python train.py --model="segmentation model" --dataset="rendered landscapes of hills, water and sky" --train_examples=145000 --image_size=48 --crop_scale_min=1 --horizontal_flip=true --num_classes=5 --arch="unet" --norm="instancenorm" --activation="elu" --pixel_unshuffle=2 --widths=[64, 128, 192, 256] --blocks_per_level=3 --block="basic" --attention=false --upsampling="nearest_conv" --init="kaiming_normal" --residual_init="scaled_by_depth" --optimizer="soap" --beta2=0.99 --lr=0.0021 --beta1=0.95 --shampoo_beta=0.95 --eps=1e-08 --precondition_frequency=50 --max_precond_dim=1024 --merge_dims=false --one_sided=false --adamw_lr_other_params=0.0022 --grad_clip=1.0 --steps=18000 --batch_size=384 --epochs=47.7 --lr_schedule="cosine" --final_lr_fraction=0.05 --warmup_steps=540 --weight_decay=0.2 --adamw_weight_decay_other_params=0
Rows from block 17 of a small segmentation model, named by matrix and row number. Rows with one number belong to one channel. Each number is 200 + 30 x the weight over its row's rms, rounded and kept within 0 to 999. All counts start at 0.
After each channel's rows are labels from the 100 images, of 14848, where the channel reaches its highest value: "responds to" is what is common among them. Only what is clearly more common there than usual is listed. The data: rendered landscapes of hills, water and sky. In brackets: how many of the 100, against the usual share in percent.
# convs0: first 3x3 conv (model.decb.2.0.convs.0.weight, 64x128x3x3, each kernel summed), inputs 0-127
# convs1: second 3x3 conv (model.decb.2.0.convs.1.weight, 64x64x3x3, transposed, each kernel summed), outputs 0-63

convs0.28,256,159,130,143,245,189,257,202,195,249,208,172,96,236,215,182,182,226,165,207,219,180,226,143,143,215,172,239,157,132,209,236,225,223,214,175,249,248,174,229,217,194,197,220,189,189,245,209,201,201,200,185,185,193,232,174,195,236,254,251,146,190,224,220,186,231,237,174,182,215,194,140,184,183,208,180,232,210,187,192,193,201,219,182,192,180,220,234,188,225,208,188,145,142,176,185,168,204,236,195,202,186,193,240,187,213,220,209,184,226,187,226,227,236,223,202,160,185,176,197,204,212,196,193,222,195,147,206
convs1.28,192,175,198,207,232,157,180,224,182,192,170,192,220,214,229,207,232,187,163,163,182,184,209,179,208,171,182,223,220,184,198,213,221,168,227,139,146,226,206,227,217,206,187,240,275,188,249,168,156,173,192,214,191,183,182,204,220,291,163,203,162,185,250,258
responds to: snowy peaks (95 vs 14.1); sunset (58 vs 25.4)

convs0.55,183,205,167,204,214,232,96,137,180,194,182,233,210,248,221,229,232,213,175,185,182,224,207,274,172,185,247,220,238,244,227,216,206,169,182,221,206,190,180,181,217,192,122,257,247,209,174,220,180,218,236,187,247,242,204,174,169,224,194,232,219,130,222,226,182,192,191,277,177,191,194,225,207,218,250,200,211,226,181,206,217,205,193,202,245,204,159,193,248,171,163,157,235,170,184,206,190,190,204,181,187,215,188,220,238,186,168,177,208,181,186,252,200,219,195,209,222,196,175,202,245,219,279,185,199,191,173,185
convs1.55,194,181,230,169,255,206,230,221,189,177,210,168,189,177,197,226,203,206,226,158,179,143,192,174,261,194,211,214,198,236,173,226,138,228,252,201,173,172,210,243,190,206,190,203,177,275,254,217,223,166,167,187,265,219,183,173,171,195,157,205,171,181,214,167
responds to: high relief (65 vs 38); purple alien crags (33 vs 14.4)

convs0.61,177,181,220,184,230,205,206,204,205,186,175,219,181,282,177,160,192,194,166,211,178,194,250,233,151,177,191,175,303,181,170,226,198,218,194,237,237,124,167,167,156,250,164,196,151,300,201,220,236,231,189,172,209,159,191,178,177,192,188,212,212,244,193,239,202,184,207,185,239,187,196,223,186,166,170,207,165,188,236,231,194,246,217,168,193,174,237,196,140,197,202,217,138,188,202,222,221,182,219,230,201,204,195,207,196,215,217,148,211,243,196,200,255,212,175,238,199,199,218,188,203,234,207,188,138,206,209,203
convs1.61,217,223,167,219,228,203,233,158,231,232,194,185,235,257,214,200,175,244,212,224,238,197,199,224,225,158,200,186,156,234,176,199,219,209,202,210,255,222,203,150,226,177,170,180,194,219,204,271,159,223,241,184,194,163,221,184,249,279,237,227,189,224,171,214
responds to: snowy peaks (64 vs 14.1)

convs0.20,200,193,172,205,153,185,110,150,206,206,222,239,252,246,228,147,233,178,177,166,210,226,225,179,195,198,220,189,242,206,200,163,212,183,209,201,202,196,187,177,234,230,123,217,211,218,179,253,186,197,258,216,232,250,186,176,179,261,177,210,189,209,186,305,191,208,223,114,193,180,147,221,222,182,184,201,175,217,208,225,127,197,173,214,209,216,206,228,187,191,249,231,194,211,228,190,239,175,194,181,176,211,191,186,200,177,219,198,211,197,152,185,225,177,190,215,210,230,161,203,210,241,168,164,233,190,207,160
convs1.20,186,198,171,233,188,195,202,158,184,199,184,269,233,184,232,184,212,148,188,185,206,229,178,215,183,238,155,199,159,197,195,142,214,254,192,223,236,217,190,172,211,239,144,228,232,197,212,193,156,225,186,198,220,250,179,217,293,243,217,207,216,207,227,228
responds to: high relief (63 vs 38); purple alien crags (33 vs 14.4)

convs0.4,306,74,204,200,169,186,215,208,256,198,243,192,218,220,222,189,211,194,208,197,190,236,236,217,219,224,136,210,258,150,200,185,142,157,201,244,209,188,219,225,215,225,213,227,176,193,207,261,238,210,167,198,202,195,230,179,189,206,91,197,188,161,180,183,226,203,209,166,204,222,207,218,171,179,164,229,214,214,229,225,220,201,178,200,197,240,232,190,178,183,199,205,214,215,215,195,200,179,213,222,184,203,198,194,215,217,200,174,194,174,197,216,189,191,232,202,187,167,162,302,207,216,169,210,203,205,192,220
convs1.4,156,215,145,198,190,145,197,208,168,205,242,271,178,236,197,201,210,232,184,222,245,192,163,184,208,197,181,236,200,222,209,193,227,242,145,282,199,173,195,187,196,197,236,171,175,184,163,182,173,221,238,215,217,201,190,182,213,222,216,153,194,271,227,167
responds to: high relief (80 vs 38); green hills (52 vs 14.4)

convs0.57,279,171,159,221,213,232,258,164,200,211,241,210,202,154,269,218,241,196,182,180,271,243,187,153,207,252,193,185,238,236,163,146,249,208,154,161,251,178,184,184,165,216,147,298,160,185,176,188,191,230,230,189,184,188,168,175,215,125,175,229,164,212,185,246,179,188,184,219,236,182,183,205,185,200,218,205,218,208,228,226,242,182,151,161,205,191,197,210,193,226,189,179,210,207,206,228,194,216,219,199,188,215,175,210,190,191,189,187,188,219,227,241,180,196,220,212,148,223,201,190,209,239,238,191,184,187,170,198
convs1.57,180,195,197,236,238,185,222,209,169,194,214,233,254,214,219,262,179,234,236,187,216,221,186,189,235,245,251,211,182,218,169,208,179,248,195,223,194,208,226,147,224,206,183,235,226,230,165,248,253,212,206,221,235,134,236,241,168,220,249,190,222,196,242,194
responds to: water: dry (94 vs 55.7); high relief (81 vs 38); snowy peaks (46 vs 14.1); purple alien crags (41 vs 14.4)

convs0.45,310,102,225,207,211,137,216,204,236,201,199,193,191,232,215,221,198,208,193,203,185,233,234,251,189,187,173,218,247,176,205,168,130,164,191,220,189,198,197,207,208,234,200,208,171,148,238,203,263,184,158,212,218,234,269,211,181,204,139,204,169,146,194,216,187,239,168,231,235,199,213,208,175,215,208,215,191,246,148,230,218,234,205,193,176,135,250,232,195,202,164,176,224,219,204,195,203,207,189,196,206,153,219,204,208,183,229,179,199,226,208,165,170,158,191,206,238,175,177,216,215,189,178,253,180,214,202,185
convs1.45,211,206,247,197,214,210,201,214,234,228,174,253,194,189,211,185,211,148,193,181,218,202,220,185,202,215,205,192,237,151,197,199,202,123,246,195,214,213,185,220,203,284,294,263,203,175,237,184,188,184,184,205,163,193,231,216,179,199,192,209,212,182,151,249
responds to: snowy peaks (82 vs 14.1)

convs0.48,236,176,192,209,198,229,217,190,132,253,222,223,239,243,215,172,233,215,234,233,218,227,185,181,190,141,241,216,184,291,147,231,127,258,177,194,181,147,81,198,174,225,173,247,191,225,198,190,209,235,264,224,139,205,209,173,181,181,197,222,167,166,228,165,223,197,200,199,159,210,206,189,187,251,180,221,246,193,208,158,203,248,179,220,206,197,163,206,198,198,217,183,211,182,220,209,224,221,221,212,196,240,215,208,181,179,195,195,162,211,212,210,190,193,216,214,202,219,183,222,213,159,204,201,233,200,172,179
convs1.48,224,177,220,204,193,194,208,235,209,213,186,189,221,174,181,157,165,190,291,173,202,159,207,215,207,224,212,265,185,210,196,173,165,182,211,248,215,217,193,234,175,238,198,192,246,190,209,165,222,159,197,244,228,187,206,158,222,148,148,171,168,136,154,218
responds to: snowy peaks (37 vs 14.1)

convs0.50,175,170,190,177,259,235,202,196,163,186,191,220,262,200,185,241,208,202,186,202,213,283,220,205,175,183,235,199,226,177,141,224,209,188,154,167,222,210,63,187,129,195,165,181,193,222,185,209,168,257,219,223,214,198,195,162,137,199,199,256,222,253,232,266,212,155,219,187,190,220,173,197,166,197,197,206,218,177,193,215,206,209,149,233,202,219,232,208,199,163,219,184,223,212,211,213,196,236,215,188,238,230,216,205,216,202,231,207,161,224,168,192,201,207,283,216,209,190,229,201,187,194,183,200,212,201,210,181
convs1.50,199,214,188,277,245,217,183,199,213,162,241,205,189,235,182,228,244,205,216,221,204,213,211,226,199,198,180,211,200,173,171,196,214,175,231,174,202,245,184,147,186,209,260,181,219,184,235,275,222,225,172,219,132,199,200,205,205,237,226,264,212,145,228,232
responds to: red mesas (35 vs 14.5)

convs0.32,175,289,186,199,205,275,200,183,219,180,180,188,223,189,176,111,201,245,195,206,166,160,182,167,216,209,187,158,199,204,198,209,221,246,261,181,213,148,221,206,252,192,175,192,250,277,178,208,226,279,227,173,154,123,121,194,204,205,243,188,219,248,217,198,205,220,225,221,195,212,195,192,171,206,155,232,215,199,185,216,214,200,206,187,193,148,251,224,202,171,237,191,210,191,203,205,199,171,232,185,174,205,174,214,202,182,211,197,204,227,172,180,178,196,192,198,200,225,160,157,189,235,227,173,190,241,202,171
convs1.32,212,219,189,172,181,169,193,146,159,267,215,246,199,186,225,253,202,208,202,196,209,205,234,173,136,160,202,232,191,232,145,231,195,210,216,245,228,207,155,231,202,198,175,190,224,173,179,182,260,238,208,231,192,206,217,245,196,245,233,203,245,218,207,253
responds to: terraced slopes (37 vs 14.3); snowy peaks (33 vs 14.1)

convs0.35,207,187,187,161,205,213,213,216,159,153,171,186,260,174,151,193,194,262,238,207,287,135,221,215,248,226,143,255,198,144,140,116,221,233,195,217,219,188,250,224,204,116,183,221,216,198,202,167,196,156,238,126,238,204,227,166,181,267,192,175,203,190,187,156,199,203,201,178,206,184,221,188,213,214,202,213,222,192,176,199,198,240,197,216,214,216,184,162,248,201,196,178,186,161,168,233,215,232,215,200,190,206,222,196,198,167,190,217,229,188,217,220,205,192,199,184,199,190,209,189,239,230,230,192,202,186,154,216
convs1.35,135,181,194,212,238,221,185,183,220,184,130,149,245,135,202,172,198,183,197,198,212,189,207,223,245,240,185,174,113,186,192,187,181,189,207,189,195,189,226,213,187,160,176,242,192,188,141,216,185,163,234,183,224,146,170,171,167,210,173,198,238,196,192,218
responds to: desert dunes (38 vs 14.5)

convs0.21,227,190,192,191,229,213,208,203,226,225,152,163,201,272,176,179,201,231,186,196,225,165,180,169,157,233,204,208,183,193,183,211,166,219,217,205,193,191,198,223,231,195,233,241,238,252,172,160,196,184,218,188,235,194,177,212,162,220,215,179,161,278,184,185,195,167,152,179,170,167,203,309,187,183,167,225,164,207,183,230,218,216,196,208,202,208,195,146,205,194,183,210,215,216,185,177,229,179,206,139,196,206,162,231,255,226,206,186,206,289,156,182,196,178,224,182,210,204,169,174,184,215,175,236,154,95,198,207
convs1.21,227,203,218,179,212,233,245,226,213,221,182,182,172,200,205,202,165,173,177,185,190,204,199,191,185,224,233,208,197,181,231,189,213,210,211,176,221,212,191,203,85,206,186,174,203,201,172,115,179,227,243,225,207,240,194,226,175,88,221,190,199,212,222,196
responds to: snowy peaks (84 vs 14.1)

convs0.23,202,187,246,199,276,204,194,221,181,224,76,209,175,218,156,199,167,214,214,203,241,154,201,164,202,201,195,169,174,236,179,244,220,207,262,148,202,184,216,200,205,181,255,185,214,280,234,104,155,207,183,207,183,181,190,249,218,169,217,199,161,239,157,199,219,244,231,170,179,204,186,195,205,185,167,249,211,203,130,211,186,208,173,199,216,198,243,203,175,206,208,228,166,214,171,187,201,224,203,192,232,206,201,194,223,184,233,220,221,202,150,168,177,168,232,211,160,216,206,211,200,226,221,189,177,183,190,195
convs1.23,174,212,196,262,190,193,205,193,198,203,216,277,250,159,202,153,206,223,205,200,218,228,171,178,210,219,193,215,168,184,127,157,217,180,187,169,226,244,206,123,200,227,184,220,210,200,208,220,185,203,152,213,170,198,179,226,217,200,203,205,180,136,206,276
responds to: red mesas (47 vs 14.5)

convs0.37,211,196,217,237,245,193,225,202,197,235,124,230,177,196,174,184,174,279,172,179,152,134,192,143,215,194,180,185,214,180,223,222,223,209,238,131,188,168,213,191,246,212,231,183,267,263,173,160,223,175,185,191,218,189,184,260,162,214,203,186,197,227,205,166,186,175,229,267,202,209,211,190,187,179,198,209,181,189,214,216,211,211,168,185,210,225,170,195,197,207,248,157,236,189,180,202,180,220,187,171,187,208,187,231,232,156,199,173,187,281,134,184,172,208,213,211,175,146,210,131,236,221,183,194,211,213,175,179
convs1.37,253,210,200,227,165,190,185,174,213,173,232,191,212,208,153,192,184,229,214,237,196,150,238,218,228,243,189,182,222,217,231,229,153,191,168,219,167,218,217,218,215,221,265,210,204,175,186,291,232,168,201,146,220,183,211,161,192,244,168,218,185,177,219,146
responds to: terraced slopes (38 vs 14.3)

convs0.52,250,210,213,209,186,182,197,245,189,199,211,235,213,178,203,199,181,246,187,213,225,206,235,266,201,171,176,246,255,165,188,96,197,212,164,262,255,196,210,193,198,201,190,191,196,184,240,186,244,223,216,93,221,270,236,171,238,204,192,252,220,166,219,141,189,179,223,188,235,194,203,179,193,179,211,159,245,226,172,216,200,170,226,210,201,200,212,181,173,193,177,199,207,221,243,197,221,151,184,209,173,137,259,234,191,214,211,200,255,177,249,202,189,194,193,170,202,205,195,213,169,223,214,197,226,211,177,192
convs1.52,220,231,131,196,152,156,193,172,162,222,225,211,192,279,206,227,225,227,199,238,244,186,189,208,235,204,219,204,222,217,166,258,193,193,158,224,186,222,206,190,260,241,214,211,195,198,234,258,232,176,203,227,213,243,242,184,216,188,207,160,221,232,227,179
responds to: water: dry (97 vs 55.7); high relief (87 vs 38); purple alien crags (47 vs 14.4); snowy peaks (40 vs 14.1)